A small contrastive image-text model, trained from scratch.
Model: 5.29M parameters, encoder norm layernorm, encoder activation gelu, encoder patch size [4, 4], encoder layers 8, text encoder width 128, text encoder layers 8, text encoder norm layernorm_no_bias.
Training: adamw at rate 0.0011, 14200 steps.
Data: trained on simulated grey scan slices of phantoms with and without marks, 122500 training examples, 29.7 epochs.
Rows from block 2 of the text encoder of a small contrastive image-text model, named by matrix and row number. Rows with one number belong to one neuron. Each number is 500 + 40 x the weight over its row's rms, rounded and kept within 0 to 999. All counts start at 0. Numbers have three digits each.
After each neuron's rows are labels from the 100 texts, of 14848, where the neuron reaches its highest value: "tokens" is the input token at the peak. Only what is clearly more common there than usual is listed. The data: simulated grey scan slices of phantoms with and without marks. In brackets: how many of the 100.
# fc1: MLP up (text_encoder.blocks.2.mlp.fc1.weight, 512x128), inputs 0-127
# fc2: MLP down (text_encoder.blocks.2.mlp.fc2.weight, 128x512, transposed), outputs 0-127

fc1.368:577534525526484448587468521513516438497489518563512518589430495517526494494510510469477509458394520463490559531509472491457483519602473499495562518476449412421445470576499522506465515540570471531494560472468510510433500498415505500510490468558568545438509548516525520489592565521544479516541493483504509461424543543448501481518479550485518451514471504486539520466515474495497529545456
fc2.368:524505477467503518498520491490440522485504504521472522498442493501516486485532522511513505500503425489529492512464502512414432497485494501491508500486495508600534472502480480517538539502495485508513421481530419511477496501643542414505501592498490418513560501507511547584487449541504577532515499496499498377478499497517499513509502484605525624499527484506503490586498488506442500391485
tokens: "left" (63); "half" (37)

fc1.488:520472568491596433471470556522490557488454569513512530452517473519503477574543490471503571471481527505515454511475463502616519497499500492467478537505509468524555495446478589478508504485455458516469531553505516498491548471535517518469587479511568496498434538506472518464581458503595508552419523493459465560532577516490534521586477506414490551545490545507539446518464528477466518482476
fc2.488:476516579594507510507456494511520546481491518526549492516527488499523486483503460513503518562505480455551489490473508497541515502502491464491499484480355504609529519510475505452501462482528503490522475491474494528507495471471389404494476504493497447396525500505542519462508552470484420426513479497536494485538502494526495455596498437552596428505516371503490493486501500508470490421525
tokens: "half" (100)

fc1.301:502497499617522511525496530497462543543469504524522550442444401540556486446501490459529458435521481446468547477487483534465481457533482442473456470560426528508496517422508476554493525499442484543576544490427459481502526490515512480505496446513561543481453493479482485546565500533486498519550531464461426462556481531460456436517475562534539526541552512490465524530571584525446486557551
fc2.301:515498541529471494489457501513515474497514478505514495461512524512496518507340486479509531521479457445555510540517518493507558496494510498502509518439438506487428412527495482406603443493502504512484607547506487484500499465513465545500528525517516499506361479511430595501505392513481453521520488497496513470469488523591513406533501485507524438500469528502511463565495515487513482552487
tokens: "left" (100)

fc1.56:488489478611543525506505461444538475503593514547448438539486510469467457540546476493485492515485491589518522588466547510517450470524485462507485509528534490415481563509492526529462519408458505442532508501435422476484566491526463530549463495500514485482506463520517446464499508487549437455517481568554526468504473502436554504540501539464505516486532510553467474447505463626414481467474
fc2.56:511573497483494605498505502494484537556533489356474497502475567458619507435485500461413492486520501489502492492494486576510509491531514451540555506498508456492512491443536446499491505526434454515421503506508503489516401525497501508478510498467486492509502541344505478497586520509486510491522451360502492489499441536494532508501473493505514500522505505431547477483515478474501501497505
tokens: "ring" (100)

fc1.278:530413506555495574531480484510483477510572516528377445493447538516498432548478413479403460523482488538491477580453502517483518476509487529536502490454521465535582538562500504467478481468511465482512502502490481467535582517546487503489415467511526505496515562496477533503519550489606501426493490493530528488519458493454540587513493525506499510448506559484457498464447532545522495432591
fc2.278:502482510502507501632483477494503503649497610478502491494500535543574455477508493482461499484428516508498524495484513581480500540459532600554468427526492486498508504467458574499501498586441522484475507492498486489528495482500501490517430495535594502496506513437496501501480497465402505500585447462529518494520451522508507487506405511492515504496496488389464554494543469481511466500494
tokens: "ring" (100)

fc1.242:511466500550478507495502494484504589426537430493499443435482451453448485531507492466493477498476520570479509478556466392498419508567466483502511496528477530470529552485571448504435473471496529532526521547502482511492528558465438533541522573458407462529447495522509480508511575448560436524460491521518493500488513459495575497561533487518470489493572601560473517436498480529451489558462
fc2.242:500476510499503458468493533496489439471547492439509527500509528370626645512501504494489487487511498495500495505501503568507515499439521408526459496502502519501505482569524494498507496504480519569528488503493528520443429511489500502512582501338528517508502551443504496487490487490483493507396486401507366496494497508495514496505477502500501495481513508477531493504526517432503462503480
tokens: "the" (100)

fc1.27:547437465541490471510488438475474477524566430534508481451509454451456463558458456511487499520500490496480610543495529425523473442526509556431456471541479573475497540444432525475487471495478500468475569498443438438516479541541488471504460515466490514510524456498500501476478520474568499450528439540508561521458601519500501562433574504531500542587546518573502489485452532567472491493468
fc2.27:502458500503504415523501427500498428537470459508499506500505476461485498529503498526539501500480498499500669502500503453504498459388548540420447464500499574500501498471424495501499501535480537501470501501497499491512430500503500497504457503508490501499500476505498502503496501498515501498512419527496542500503709519498460501501592499504500504661501496533494500503513500515502488498500
tokens: "slice" (100)

fc1.174:496452522498521488538491437449534576499469494504440619508474471495464466501490461453448514503403479416541524436515499460497469563542537478464532504549449406482474453515462537465487460453467461463521467522504488537525497432473489527493568436552563525476454540508461466467491556536555441481538475527423493435529503513538533451526483495526494402505512499475499482561581488532493466495464
fc2.174:467508505601526504501557505479561514499505513519532477539610485506500495498466463477496555541502474514450500548571465499454468506501483497496499513440479513405487439496496505508565493516485478507490511529629412532509501534534465418498474541488494382445409509518499514481512492512492490460481507503515503448448504511583502451560498597527548386496496513506492508429510491481532532465542
tokens: "left" (100)

fc1.25:575470544489508417480507507537479481467462519519513516525447480526442518507528456532511498529486440483562576470484470493433523418571475510533562472527483447557477517487553505553531443562419521468440554451497411526504500480432487548462497392454555534542540511517491555551482503551536495525530522552480450489484506455452533525509462520537533464491490507469567432509557487498483444562448
fc2.25:436502459527553507494557496644504536489505495495539495544473516501508503505554480480502450477474459583499504497471515508463428498500486504495502515504523512537508553519483497518539528503522489506513536396549428514493498546573522568494506473494492504510448490512521419434506606490514439509527493505482509438496499512507495544572500425481483515493328437499493481484505487470411514473575
tokens: "half" (58); "right" (42)

fc1.275:497487507494479516495475530515480517502534606487433518464450478484433542517506480493489508445476416509448453500562487550570536489514495522446488449549446432487480540518489554462481452511441514431515485479509574511514482424530471528502593478539603593520550473483523437506481440411551487467493506489475473552523565464446458480530524427424546473493456529526487502551529484509491508468517
fc2.275:564493606645497505502458494489592515495500504513495516488491504489501499451531455524508554473471459456478495565447543499414523498495503517509504496472449507644514548508494510533566491488492490501489447493644593486474505469475480424499489503504497593480590509510506497498501453497482476485494501492542501509463497493539505495519509460429563549509566511507511509540494500498447468490541
tokens: "right" (100)

fc1.389:490424486552536559512494497458493488502577516494427447488475516499472409549514423482407445547498495603518468575459537527506486472501478538525527463495494469514559541535524510481468514435538469465502469489478477491505560500524485529485434482521520496526521470539438509524529533481588506407488516503537544477498462499422569583549523525463514500446532586473475477455441520548497502455572
fc2.389:513563509497500563541499481504518472640499555468492480505527544509588482400511497427474511505505492510493503499548506563473506531543500569535463397497522525500496505431518530503505507583435493538431515488504495508524423491505505505526487506521564510493495483377506503495505495496383500514589406418453503523509471502497531483510477513497490495518513490428559560511535468463496471505509
tokens: "ring" (100)

fc1.123:484449480475502493518525516518343523567485473583513515483546476543493515463496532506508499492547456506475481509508484490452489560511489484543478495491417518554430568541494552533536444443410448473541449504519437464462408494480491494484439496484516570546475515532467539514517486466542495587528523492497508451497533548441429457567455481473537496499526467484514459501490565592507489440500
fc2.123:532480522427483495488500508484581497497494500467528512513488527500498502507469459490497448471491547600570504414455506497449501495494493503488494537457552497562447472490503529528543414505504509507489592410445544489504501367396452541499528501516492590521472463498455491368507572420510550453511498499492495424524488502509507485462503426486475512507533493499498450484495494491562482532500
tokens: "half" (100)

fc1.401:561505490494437533469568463441499544483478486545438472519475504453474463575493496525494425494524505544441487603509544492530454436476478516535478457576505503498501535491477456486483472497445447531441522562469482527584447477510544506442473489549538431536388441516480514526573535497526559454495506533472542482442487482488472524514559454475563486535533564469468452471440546485508539556531
fc2.401:486594508505499614570519536492494545511459520478497466502499523506499383492505486425491496487418510506494449508477505479489494475405591515584531455500493501499498490443569467499503501532497481522396500495496508584556410500508509493462465490553534505506495476542497503515586493509490506488517532458468536498491446471498441511494493494501514487505497510334490475511546486411508486491525
tokens: "right" (100)

fc1.59:475452605551475491521541524503526493505440508462484482368412511522564453491531530559518510514466447461503481454506496541579468577541502450394488488472435525535463518479520489508524464464452527482537477501546470490528441526506561537483462552493557513560513489512493461479532484481539482501548512541505549514522512507492491467551482576497614524527522461498432430451541541523508457509468
fc2.59:572502509461501509498521489460602540514501472500571521553479498491498501473470434515519564587484476507517494563488544501538485491485502509503506485584390501463537545543481484480478494494508498506509343517490449490497506473490399524493511556513499482445505499505453435445500465426495448550507489491547500428565495517594516534500507589518522456503451455501517506549494482477581478466539
tokens: "right" (100)

fc1.398:525468484529497445417461490511349487473439485512481546556458545467498486514528489527487542570462469498472544512531409490499509542500542597566546500509482468475471494493539584444536469462477510458464494481579479538459496428476487495505521428428523527508523510515464492521573507540539480482525566553459516450476492527519484467520511530434460483494524465502437529441533567489464484451435
fc2.398:504486461540433510509431512500489506506494513487558511417478506505493502501523525486492509471486433519513499532510520500436480497507493490499496509449362504483530425504500495450459527491472514503495689423538536505495497471476423503497485509501491558475629494511497477482514474498500541402501498502501501504535502494508486537569495508522533547503620459505503503455501498500444485395458
tokens: "chest" (100)

fc1.22:483448450631554535531483467435538469499603521506459454513470501459491453539530456467418486551493477609538497573459537511531489484509486501527535494505512473473531562509519513518447512424505503464524471479478430472498571487523451523529457478484524501513510455519497463487514523480593458461520460521530525471499462498400566539536494535472496530477516557525471480444496476611452485454523
fc2.22:504552501489496606540497506496497510569527515385502515490499531473620484446509512455410494497498503508498487495480485570501504505526507514578544440486502468497497492414544475508497506553410477500406496485505506520539410509510492505492485495487531496508494514374509507489575501494444496509584440387492487484504424561494528494502451511503511501530500503411540496491536459454496504506501
tokens: "ring" (100)

fc1.202:537467426540462551500546505439493513476504444557459473491497430433442470575464457524475442545473505554463494595503534476555437443525486524544538501565483523485529568451526450509477508474448440480445506515449507520554458569491506518446483481518499454553439475487448514492557513446594503439491475518504531487495491508527470520503537488526557509530569550499474403449461539485540523557482
fc2.202:507579501504504590549499546487501536475465492529501466503502511507480424461483499398513495515427513501476413513502485462497477483419547509611466409504502492517499514446588477493508499519532487579435501496507473562560364501491507498440515530521545495478494503573496519505577495488497486507485511501459498503490440473502430504490504492500509493487504521389491450494529513376500485502522
tokens: "right" (100)

fc1.313:431490509568435533453475511527465485487447571527493438505507450511566522480474460414515511515509448479457486469539482546554483520535529491495573469581410498486434564494480568491430430453526520456488524498507533520456493451483522487506503483497596525437493551474468392493494523466460490449580521517531535455456564516449453476490471516426522535507543502483477504542528507542436542492518
fc2.313:445473398480463502503485514589444489527479477491456526474534547503492506508311538478501508557486478424470496489522505499432451497488498501496494517381526500552545450492504474504448453496497499501490524532531481479467506525538505468496541489508498511479392479501435518503515463455511439478488501508528504477481489519568518454509506469518546556513364507501505498521500499490538480424416
tokens: "the" (100)

fc1.207:546448467541491469508491438469467474522553421530509475457505441453451461556458449506484495516508486505487610533487528426518471435523502561428450464548482573486497548447433529468485467490481494467477555500461439442516480548544488460506475510467493510512521473499508502481476513483567495458535435542509560527457609519505500552439576507539499549591533524576509485484458522569469479496467
fc2.207:499462502499504404523499433501497434537469462499497503502501480463486500522502502527539502498486502501505674497499502455503498458390549540413445461502501573501500501476425496501502501532485530499473502503499500492509428496498501498508467501506490500500502476505500498500489499499515498500509422526498541497501711520499463499501595501499497502661500501533492503502516497516500482500500
tokens: "slice" (100)

fc1.262:543434468535499464507486435467472471515561427539518474453509446443454460553457445511491498522499483502478604541483528423522474437524506555422456461539476574489499543445442528469487471490477502469482564505457448444516482548535493463501467509470490511510518461495506511480473520477574490451528433544510552525459600521506496558435564510533500535593541519583502492481456526570473483489469
fc2.262:501461501499504408521500431502500431543473461504502504495501480462483496525503496525538502499485500498499671503497504454503501459390545542417445458504502575501501501470422499500500500533482532498472501502497496491510431499501501500506460501510492501500500476504502502503490499498514500500514420530498544503502711521499459498498590497503499503660502496535492503501513498516500485500498
tokens: "slice" (100)

fc1.217:500498422531564576539465527565501556538440491513423457497449449576535553557478524395475535534478545421503483489470477476566463427521531487483518502500449503480468492459484542560496491508470517467565575519494448470592411452482526476514508459538509481461466502468431508524439552466487523510556487524489482504523506482415495442513507526439534514509519533477513503476432478501477532438455
fc2.217:498477499587509478484448504581616480513491484490499515552613503489502491476429503509509431462496459532500508486589444489510496500502509502505501505467392490521519580492507496480519482502486496505484638524610466481491505551535514467500514421500506486503463479499542459494513507501477453539492500505518501506483496491611505432561501583406533512499443530494505492470491491492577497467548
tokens: "bone" (100)

fc1.290:475490442481508493482464524495500554562446523534417460399513448508457459510524525473474502470471480497440530486447502546518491519471544487496519471481388551479489585517462541445504475419458476478453472510493480500469468485447497491524507482475464538498427518507435481498565534455405449475487463493445534471530467478563467489578433503543486463521529420514535538481466568523437539512591
fc2.290:432504514405444514499483511515489447495476492483450491515586519490494515516523437491481485566492480488616511474485512498431611497504498517490497531512569505519611522498510545516544507515525515496504539432535501468524496566449574506505510523507502549426426494496435552535488499456509495589513503510496490507477492488543507418417502534475496567501549580495495482427502511481560503425438
tokens: "<end>" (100)

fc1.216:480472494514490569571419506498526457500482525506507556412498476527425473431488509519511516486477440494506512468484437522495535465555529525542542520521496545445404518513478532501432516481420483552522409563535521470469435464520561507517499569574573552538436482433475516469517480498550544544524489465518525458473480528465450500524485566465549464514513481521437422470436489467456529506546
fc2.216:562498427464411501494456501491503514495478499514501500474572494512502499512439520489493450509482562548544495498474405507452507498489501492504499515595450499572552482487488509510549533490486499500491541496506386510493493381585522517506525520494495522377514490511400485512490482525522425442515492502467503535490497482433517468561498491497493407503602485508507482517501502508430503592565
tokens: "the" (100)

fc1.164:464515493586505541507526555571465517538499503633428448393536496536528538584503485450449446434476519437526539545562483472464529522510522543507480470542504524496513497500511480496516516458564482468517486475493522554480469416470445491498494516579541592513470589484516491474491547547481497560569487461452538519548525458531512495498449459521493465489539484561491521456479489470494469479441
fc2.164:414491577537513513492458505417401443496480492447485505573462536499499482488448387516480560505465563451446505568544479501495507500499501512487490546511505514390447500480521516446469561514501476512505548493462479491533505574398460514503505546495514586526455476516452424543509433499495494538504513508504482472551498517475506566509504432528479590503515402502506496527512512478456495510540
tokens: "chest" (100)

fc1.277:543467536546539507521531470485422520496442490522418550569570481556502491522582504545505495547524434510519467486471456491553495486480548491473515514531463483558414465580467615530517504572443487478504576494576435531442460457518510482487559505472484570524493555516528500500557552517528533527569493418541477472486484524535484505560505462485535452516529498546442544456524485504501473457520
fc2.277:458495611420440486497488501542455528507476522499444539478416526498486499499509418483502569435499487461425490523479480503457432499494479509495498519503398509584539458494489532529525625497497484508479445483549580528521506537543453499493506506494484458508545480523453417491528428439491487512488496496481500449541497521480527561632501450475541502512484432503495481540495491461452451513525
tokens: "right" (100)

fc1.288:506449437458519553511492480471589452449459445493419525496473462517557443548522461529525512450424472503522534489459398528497466472541528564472512519479430536530476511563475523496469527441443494517522463506497425498439511442459551519504524508570512539572455499498503482471460528488549484512516584530428418494480490506506524464540432552476513507552544460505457497574455483448496545549477
fc2.288:510503530608481515509544497534553507497508512487558517553515476498496500487525459490508603528503475435530500496511440502461587499503493488498504484536419511454518424525488487453502504496518496505504504459591508502473496490589492437501475475498498547615427528494474422470510506543484436548502501498518503476414500501507480495467499583492487414498592402501505514621502504526437506479524
tokens: "right" (100)

fc1.463:552434463544492459510488435469464477529560425540521468452516451449453454558457444504491496518501486500489606539485526436522469445521500555424453470540479572486499542434443531472487477488474496473476575507460441441516483543547485458504470507470488509507520464497506503471474514471570496453530428544513560526461590520499497562443562497539500540580548511577509480483456524564472484492467
fc2.463:504458505502501409521501431503499431536474457501497500502505476463480495530504498527538500498482502499498667499504499452506498459393547542415450463501500576498501500472423495500501499532483530495473500504498500488514430498505502498505461503512488502498500477505493501504494505502518500502512424526502547499502714516498471499499599500502501499659501501535493501502509500519497485501501
tokens: "slice" (100)

fc1.241:526560502527494478528489502410488532529480512540477519383427522448490452471540520481461501509501460433496469450442468494575522516541560476481465443507425466479470509495448552474514511460535450423508498522474436497454482520487447567549527473510558574479462537432479495520542523513550500478510529504460508503540569470466433411557461480538553423489477466493463518493483463580520541460544
fc2.241:464493592425493506513503498455525447470498495501391522588617516497515494483455503524503420583470544430515502521485587507433536498503501514496500513466453516577507476488503513475561532502467495498483443430485570498491492476478459444509513422499496404461496494524490526567489599521488455489509507497526491500499502489584497526597504514517521491492423453503509534541494506506426471518481
tokens: "left" (100)

fc1.169:520504516554499523436490498470525547427531404513475468436483499497419456508501478465522469492526558590469506473562469410471393502564448528500493433548451509496540587487531438513455478510466499499518514549492502519506498566479453533525498563485429444514423463523511490548515570473521437493502506549507509490505523483488520512542543479530468492533557623545498519441492476540481498535479
fc2.169:506452508498509395489496533504501453497522530447506484502506538412599628517501492525487493502502485496495497506494515586501499488437523410483446583509484537508509500586480510510507501488523490582572493510507503474440450499498506479511596496390524516510510588444503494514433499497493489486365466409528413508497513456501526512499489499501498493465503482467511525514511521478490441512497
tokens: "the" (100)

fc1.423:472535540559521530536505521481423458510498563537480558399411482489465473496432461472465534433457490483473511460509504503504423528494498461454501505507496580451515516542473570534493514499517452508507586488481551506540423472487458466517451550580525507391461509424484536573531494504490543509567462508499417472508504532532459435504483568505550474475492503519504474483543504568481503518568
fc2.423:489474528493474499495461492474565474506495488484450502456517514506505493436422561527507571480487507409490500414510592488460506498491507502512500511591596510536550505500512491370515499476497500509484419503596483464492510529450498412501517463494517456430381507504510463463510519455485413370490508507535512526476494525534518542519507478509536572509525500496508493449495503488548498478474
tokens: "the" (100)

fc1.73:527439493495465480514565534466530496424511448498502508512434487509398446514561467524468461515437539511501456575508568423511513453489585509480548499545426461472598535529493489457488526493512450524503427458504465533506502509474502474472475567531471416482488511548470472525512494532551532434457531554513551516500495501460509558526525435465557448489522586489480410492480532494452526559527
fc2.73:505647501504517521445491554500504549552428522484494496495484584533559508387497504375603502502541507512506474494532475507486505501509491471520438420487506495499504508473607565502501498509507502551472496507499502436492372499505506511467597499493525512489518504524503507502534501503411505503458514423458496495502517482503429507490513509508493511484502499468591498486508469415502459505498
tokens: "the" (100)

fc1.49:513457507497527476551507462539407539465496485555486521418438450533528452551526459518557524585462408500481500472532456505499499477475532446519518523496433525576498560470471578574527492466473437452497554535561471549421511423464496504482589487498558519476511481507522471523541562530453466554550528496475501476500496535514479462549498518481545480501511469526480458519514502578515574412498
fc2.49:508479571550420513485521501455494486521503495463564522463499514506487510472500562483493573504456502443535508488478528499486527492499495506500502524499448513621523420499498445455535487494516503505490539496514459471498503524554564414500523443499506587426446510514558545550500533437500463447501504510529503458398493505396505441471507421495589512502610511493503466520508518476551507394488
tokens: "chest" (100)

fc1.84:546457502526537485483465553500500538438548485491505457509514451501463520536471466565502490550524542481421500527555476467528455446573462513439508504537437531418505577566533448488534460425506432501472482509508476464472531550511486510566550594474421501408460466509458480515472532524533486470552516482567520427503496408539581500489509497529511504467531548511455499506545438527463454535465
fc2.84:495462504508497493509497619496500514480522497481512431502501432502446501546503495555488500490577508498490512507505499457487498305528517482435558518503504508503505494546508480499501509364528373479478495501495496488478573508497501496587508496479415504499498443528495495502425498493580506495479569506544534494506490461502531503505551504487507503449495512474413485508574463479503434497503
tokens: "bone" (100)

fc1.274:544476521541485543513441542440450440556477582592565486474439556522486499475528532498463546467457456482510538516540460461550528585504539502516462547458478492498531535564459570491494517438464441444482509522597559564581434461503541559490558481497533469406508500508450484480503486461529557539589477507467498454482512451518497506504511462494531510500501490551527461494447504522514500449480
fc2.274:478478412466455505474420497482461493519521476446505527463512491493504499470465526496513448551472472536592501538494534497502502499496507513497494507497432498546554540519515467499458501489492493499513502500364547492520511559445513554492522519499497623410471464509479477581502421522466516423498490502524507482624499528483490578440506360558533460498527520486511481476505499470558485487514
tokens: "half" (100)

fc1.251:519476533535509475453524494534444520573541531524507554504539518501463463521481448501513489519449442480545493473491468539521493561582504519478498506528442540534600499527533633527520531536460490549486510490433492511548446437547501492522522524548557499505498553544508522501457515437538496529574559514432435515565546464527455438524440479485517457514509475512386451541533429494487525517442
fc2.251:559494524551530511485496510563475487506493511461488498534484502503499499487519432493495526489471467569433505524532514501444460498499500494496497514575400510466527508495504488411399518498509499513509563486637523512492507535540450497489491586501495499548516505507463508508513403511460519447500492508474512516596495522586500579589505552537423590501521436503494523603503503474467457460529
tokens: "left" (100)

fc1.197:515440549517512500522542511553400440514544464470472567552438463553475468455543578521507529551443439446488523475524466548535413478509480493519490546484430507520503515486559542564539468476501521542449480491575504480495487494468561544495495422538610501540497455459441503447476455505521543546542574556453468499451515485489507513527459553525499508523522538492494413527528517570491495521479
fc2.197:517494609582590499481474483588526551519484507509515502539475506492507494464512564512509529444497459564452492553527505487494539500493495497495506492475468499512492528512485481576501436487492489505516382521489440517541502487422491580490499556505503554455508496508508455468517471421501479605487506495503501500589499518570523469470502473452580460505563374498498475481500483468540473514600
tokens: "bone" (100)

fc1.309:517510530543513528424498493457536533428497409518488483449490496509404434512531473483518472495509560593471508489547459402450407503547456546494501426551447511503558563477537448500457487510490512477514521536493496515507494555481451532506477553492443458519422444551510490555524563466507446488519517540483535506491506483493507511549558478538479510523551637537503509431481482555504497512487
fc2.309:504442506489496404510492529511513480501511532434498491493499548437596632508508485508502476492496481505495501504490528556503500497452515412475479616503491551513511504570482506520502514492500481552593483514505511459449462504508510483512612495405504524511507601426491498520433506499482498482393450397548421512487523440503543511502489501487498483470501470471512545513516505508510434509494
tokens: "left" (100)

fc1.141:468502577551518479561472463498481514496516415563518591425595493529461474503509510494530526530447482458464524516447543536490496523573567558534531419542449486523564485493577503572561483533439487520525483564577483572516530424457436493474524498541497510533511513438519566496538529530539563512545462480530503467539534550530522541531494524482505471461528477499509461573483446499476480494506
fc2.141:431488648479440496498524504470580513492497500529547484510518496501489494493547570481489505476478464535498510571463432500414569501511479485485499527341472506509513489478497519515510466491498515500478665521504418506533491535534520518490497474491496524455585501504522448554506505464478438464499505499468492481478503499419502502542496540453488511485561466495475423525517508474479503457558
tokens: "<end>" (60); "chest" (40)

fc1.291:549443468546495464510489442464470478527567428538510473459512446445455456557452446502487500525497489500490606534488515429518468436511505552424453472541486569483501544446435530469485473490477499470481576501450434444514479545544488464508466506466490509512518466496503504467480515472563497460525430542519559533456600516504494561434566505544501535589539512577506486481460525565475490496463
fc2.291:502459503506505407522499432503500430534469458501496504501501475464481497531504497527538503497482502504502668497502499451506496460399547541413451462500495577500499499474425493501500500533482531498476505504498500489511432498500503498507463502509485501498502475503495501504494500500518498502511421527501544502502715517499467499503599497504498502659500497531491503503513499518499483500502
tokens: "slice" (100)

fc1.126:436510485524522543495499476524471545563476536507445435471414461530468466540521479497506481498534421463528475520515464466599523529466567453533445524532447517540440556457481503472473539463475456416554540543584490510506481457493484505461575510558522516430523466404488417546463577535479540557525464489471459457488525496502510432502479505544530494484491525529443547489503535534529544453447
fc2.126:576472403532382493501478498446619466510493483478434517515632537489491504486397608500499498557507509521544505533505488496523491502506499502497498500483424503485486529500513516507481543500470498497482478465562500495487500580572546408501504503500497505474481471508477486475512545476478496535479511498527502542457497509555503414486502571380462466499594556492505530480495498481532482496475
tokens: "the" (100)

fc1.147:486513481571517553544492522487397429507501457536503564500502489560560507571560455473478566505466513488523483451458463465502481565471502465560458494487455448506543455459512533546444461452495466454427583486577480508507506413482551474550540529459527553457465515514460459465467516536542520510567537452439510512495484555481505485491487492513546433599553510526453501563504498482484480461440
fc2.147:446478495501426490489581507502589494514495499493508529515469519500498497494468500483500587443479577558434503497552435496453455498502483494487498508579411503474486619488505504498479524502497498505482565469521522523525503583445590523494511504494493511625480472501618426546529605447504482486490503507511505466495502509568501515573495592459511512494471448494495499472499486489475494482541
tokens: "chest" (100)

fc1.159:552502468556468550438513467441518533445534410519468517437436498468431451521470487472521448498520593552474509490547458415503414513554433523522518438596457505475516558453517459527443489526453518480514487528518499527545465547477466519476530530485464440532422508505511486530551538462506462487546465544489499510507521530525494498527517471548481518559546579563516470445490489555492516585455
fc2.159:488431496513503435495543512498487451483551521514552486519502464419535561509495507580479489497489468509502487538413494617499500469425531461480406582532499489535508515582446576517505495465630502574557499479504515466431469510547516513478543524443584493524513489544494517502401468504490511497379546517533468519513483471486491506513503508494501522476482520502515459497477564469477466501501
tokens: "left" (100)

fc1.50:512418494551486573528493478505477489527550518532384456491451528496491413562483422477413465522475497558491480596453529531497524464493495526536502495474526466549586542549503501474486476463506465473497491502493486474549570511548501501490413468510538505519523546500472529494541552478604516421481494501523526475522450489464535592520491516496511502455500579468465480454455543534537499443578
fc2.50:504479502494501506644485480497504501620496606485501496489504534541573457480508490463462492487407521510498510494484517566474494540435536597567473423533500490513507500470469579494503500587426525487486500498505483497524483481498501489505437494538597502500508524448490507504496504468400512500577454459527508492520452516504504487503400509490515498488497482381465547491537476473507470495501
tokens: "ring" (100)

fc1.384:472453527547494569498498525502409556556474542539538485521434460510553470465506527437541583439450422503452509517550497501560517548478497478456504492480390443489470564458531539533517500497505466471503582526589568511505470437565465497520570480504515506451461534508507429510515453466512532484522437519408530486497528489501528536542507447498490530507465499472494419489425520554487517503521
fc2.384:552471379456552502477390511459387494524500472483461524508518527501495493481421528504495489440458529458551504506530522495472469499487507501495499509579421501544486502477500478492477514501486496504484491504508541487491510474475430499493540490506508635357477483498486498597506433536500510542482508500541499558575495511457512566595509442479454422497486542497508504502506506507513472515455
tokens: "half" (100)

fc1.394:526476424535461492518520521465532523439531457526517490494445437437445478521506490500534465514437522536490470490540459401528414493557489476513533476594439548438547514452559488512446492469506514511528468511495488502517504585465452533518509534450369491503492457519497472462518530467546526500485459543528523494512476511460545497559528466510480537519549567565515444445515489531484474628454
fc2.394:490511480475490452460529540495529452464557468461532560488535500347580598455519503528456491505543492509496502513500508547535504469460500467530464439500494492525502534529493504509492518472490486550467483479476501609413363519478484502500616508418567489501484470467494510510484512504471528509473501455491395501502468537504456492510472511495502486510484515484574419474541521418503470509482
tokens: "bone" (100)